Weights of a small image deblurring model.
Training: adamw at rate 0.003, 8400 steps.
Rows from block 3 of a small image deblurring model, named by matrix and row number. Rows with one number belong to one channel. Each number is 128 + 32 x the weight over its row's rms, rounded and kept within 0 to 255. All counts start at 0. Numbers have three digits each. After the name is the row's rms in percent of the matrix's.
After each channel's rows are labels from the 100 images, of 14848, where the channel reaches its highest value: "strongest on" is what is common among them. Only what is clearly more common there than usual is listed. The data: simulated stained blood smears.
# convs0: first 3x3 conv (model.mid.0.convs.0.weight, 256x256x3x3, each kernel summed), inputs 128-255
# convs1: second 3x3 conv (model.mid.0.convs.1.weight, 256x256x3x3, transposed, each kernel summed), outputs 128-255

convs0.6 070:099241162137127172109103137086143080134148138072119114179148136147123058158121134101139150167129122123106104115131113012139065138129117159122071154117115142135070100129151129096112129121091147109127130114107134158219126099139131079146121089097179117140112179093152118135092100099115136167166083167140098117130130116134194104146153134132085127136076132136128155066144118110125064119121
convs1.6 098:108172056159118160109012161124132091160130118164151141134097112140168123115094134187083121124114112106000142070133152109130192134134162108090124119118113107150121129077125137115121165124118147142114118100111115140138135145156139178130129090122142119094134163098134109131128130122116147134094172088116111115124124111129122122069139165120095145138164109125128089103133107143126000164082
strongest on: no large cell

convs0.40 092:121107125112134130151135119141121103140165150139131156132053128182132142189166133154175115143142121084135156126125155059138149188142154120099190135126140144129184117103136132103147155184178141126140109139134145135111149038144130187122140133143112117091149155157129129140168164206168147152170148128101180183182127169172098139145201112120147156156169151147160151131142150230191155134088
convs1.40 114:156148114129162208103099140145148095255117148133182205116097136094096166148163132086152128192166114117133101123136135116122098190126112126109134164137126124169104123126135114079163155132174136110130157156132133171154127099154120154167169124183109147174143191136128134134098170137111090105132130140107110137124180160110166147150118121147144050230123124143158113164104132112150124115104
strongest on: no large cell

convs0.233 246:157058108124151077085151113161094135068132114149130147102116126119099137142179142099136134110190118136141095180131108129125141144084156081147107108090178094141119151130113134148141162150164112145163109101133131132102175144124117159072179138146116197111169138170086163112126099169117133078105136109121111170202077125093123140119152085103101069127080130180126118146102137167193184094142
convs1.233 128:140131070132219141127063137167115092158145154207122125121115130122094198142119109155117141125127128222107154091195111130115146092123124080111170145156120144135112124169145113114133112108164128124120118143143137129166128121132171121139190132103108210192090232117125171203138145156136115120091145169149134112153157101099121120125127126126131103115158138088138107136132135122193051163123
strongest on: band-shaped nucleus

convs0.97 218:146074112117167085082142113161108140081129104143122134081106127119092135149187134088132125110182113135147085194119129121115133139073152090147108107084172097138116153112107129143133155149150099148155112098133140132097149140126123152074184134154128173116169122158097163103117098169110122057104137120121114180204089117073121139123156084111077069119068130184125109145095132149202156103129
convs1.97 107:123131064132210140133048133173121096154152127146135149121122137125091204150125122160131135121123126167101143087177122120113118082118111102106160176160130138108118120154139107094133107111182124120110119144132143118192128074126166127151177097121106241206092238098137152193143140173133116135093141178127141121152157130107117112118110124143146111131143139095139124142117157128211057158117
strongest on: band-shaped nucleus

convs0.110 239:149055108130142074085153130148091138088138122153138140092108129123103149148163139105139127102184125139151097183146112128114153140082158078151114105097164108138118147119110143146141153159167108138154114113139132135107152143134116151074171135154101167102178140183102165112135111182113127064099146117117115185190099114082128130133155089103076076128089141174131124150094137161202192108136
convs1.110 151:145127070125220137121076126171116110144140148180125124121098116137094192139127120178119139127126129223111157100213119130116132094117124097114165147179138132138111123152149102114133104096175138120125136151165125122170112101131163136129184112102121219202089217105127166195141129155142116123099139165145125098146140124109119128118140147125130095128146137099128127123117144128203044165122
strongest on: band-shaped nucleus

convs0.13 100:122141146151134132145134148153155103165122154088109158145090127190155202146141130159167151164145118127132161117101138092144140166152165146120162152139141148131209118067163183139148132156134145141106140148065170126134160147143133136185151141130150142108154148103149157127146163199155133214186153141126178196152148153188134205158160151154161199134193151129146162155168142136149121138108
convs1.13 118:108127143121155214114073144136158123209165117089237153100086114132089163170152131115128127169119117134115076118113129117087064160169143128116100161186115124125119133140120140121155149124151117127148153130126142139180125130133136133119171106161129162175166126090118133147099155175124116101110114151121124128104171198112141132178120122132114063228105103149148132119112149128158140127143
strongest on: no large cell

convs0.47 178:159036112130140081096149128150088139090150116162146151112113127141122150172185142110134124106171124136146109191146106129119154139082147099127110107087174113165110144124126153158143159165145123146142096112145134144090152133130111148082189144154106196113177137177107156129128122179135130079112141121119110204189106136100125149143173098106098086125103142163136127153110132162178216117129
convs1.47 125:145147062125220143134093135154125116187151145219137131137116143121120215144125143185112132135125135207125157093221116096122143083134119098124175153171123131123110114185125120123144115114186137119131126152132139139181112110127157141146176095094132224206090225106141153183141130146114116119092159156165114107151152113102090112119124133121150101155137141088134097137135138139211071153105
strongest on: band-shaped nucleus

convs0.61 062:152138191095159131138098148135139132112152151095139130090093145117087145131117157129160139150122079119106117198172082080136182133089172133085133124175136116088167116189140121084110123134188154108160121116147120145190139152105138162156115114109072101169129092181189116153137096167132145097150120139137117156140140121096185175131169137097193115126091114099134144128123167186102121118124
convs1.61 074:179075143077134148111254097092133139113062097160121187123116111132167109133105147059155134150131145098104051135156103045173129134135129110133138101139114136154157159096116184170109108156130073119122150089103103157101134103130135178117151155136108164111196046146125087115139129122048186121156126128141089102100103193131127129116122082129105148144091099112144105109075145145157092035061
strongest on: no large cell

convs0.125 065:156074111034136118137147115130153152113094107161150085082120138113100019146192118110100111103166111128083106135161166099110117076139134113166061134125143105161078098201143134166150148116119121103172141117209149129165090110132168082129132127104116177166102082166133133119064105097105105137110128123122057127148106131120079058125129101121126148102071121150117119048163128142170164122120
convs1.125 079:091108083120021151106127144128076099187162119107117185096074112081123066090164127120116122149145129103110111096154086124127100157103068091113160118055097094133117114092152126072157138113098137109132146127138055157058135115162074139117136075103099063000195226102111150121175150131153112143151149116122112111122152130149104110138092099130121118142103129074132109105115185112097081092139
strongest on: band-shaped nucleus

convs0.241 143:147070119140161063112120149194072129118161133171148149111094129143135149171116159140155142130163133137186129127167120131139211138088184112087146101078114140135122162173139106108134124130142138137140105097228109132109170140131135201078157116162094152129195154193100137149119139164136077141131149119144164132119134146136107108154189080113093141113156154125129128161136196214157175130149
convs1.241 107:163111059099176122130122113135117172147109142255118090145126113133142154152088134143073160110103207137166178100181141149136168103135172134124093093141126100129109132228116103175135089109169111137177118134203116119164083178092115143110157088101162180187103100135124158150113105118125147168137108140183134097112105101111103142090149091123104169124125122129096116104159100166225140138085
strongest on: no large cell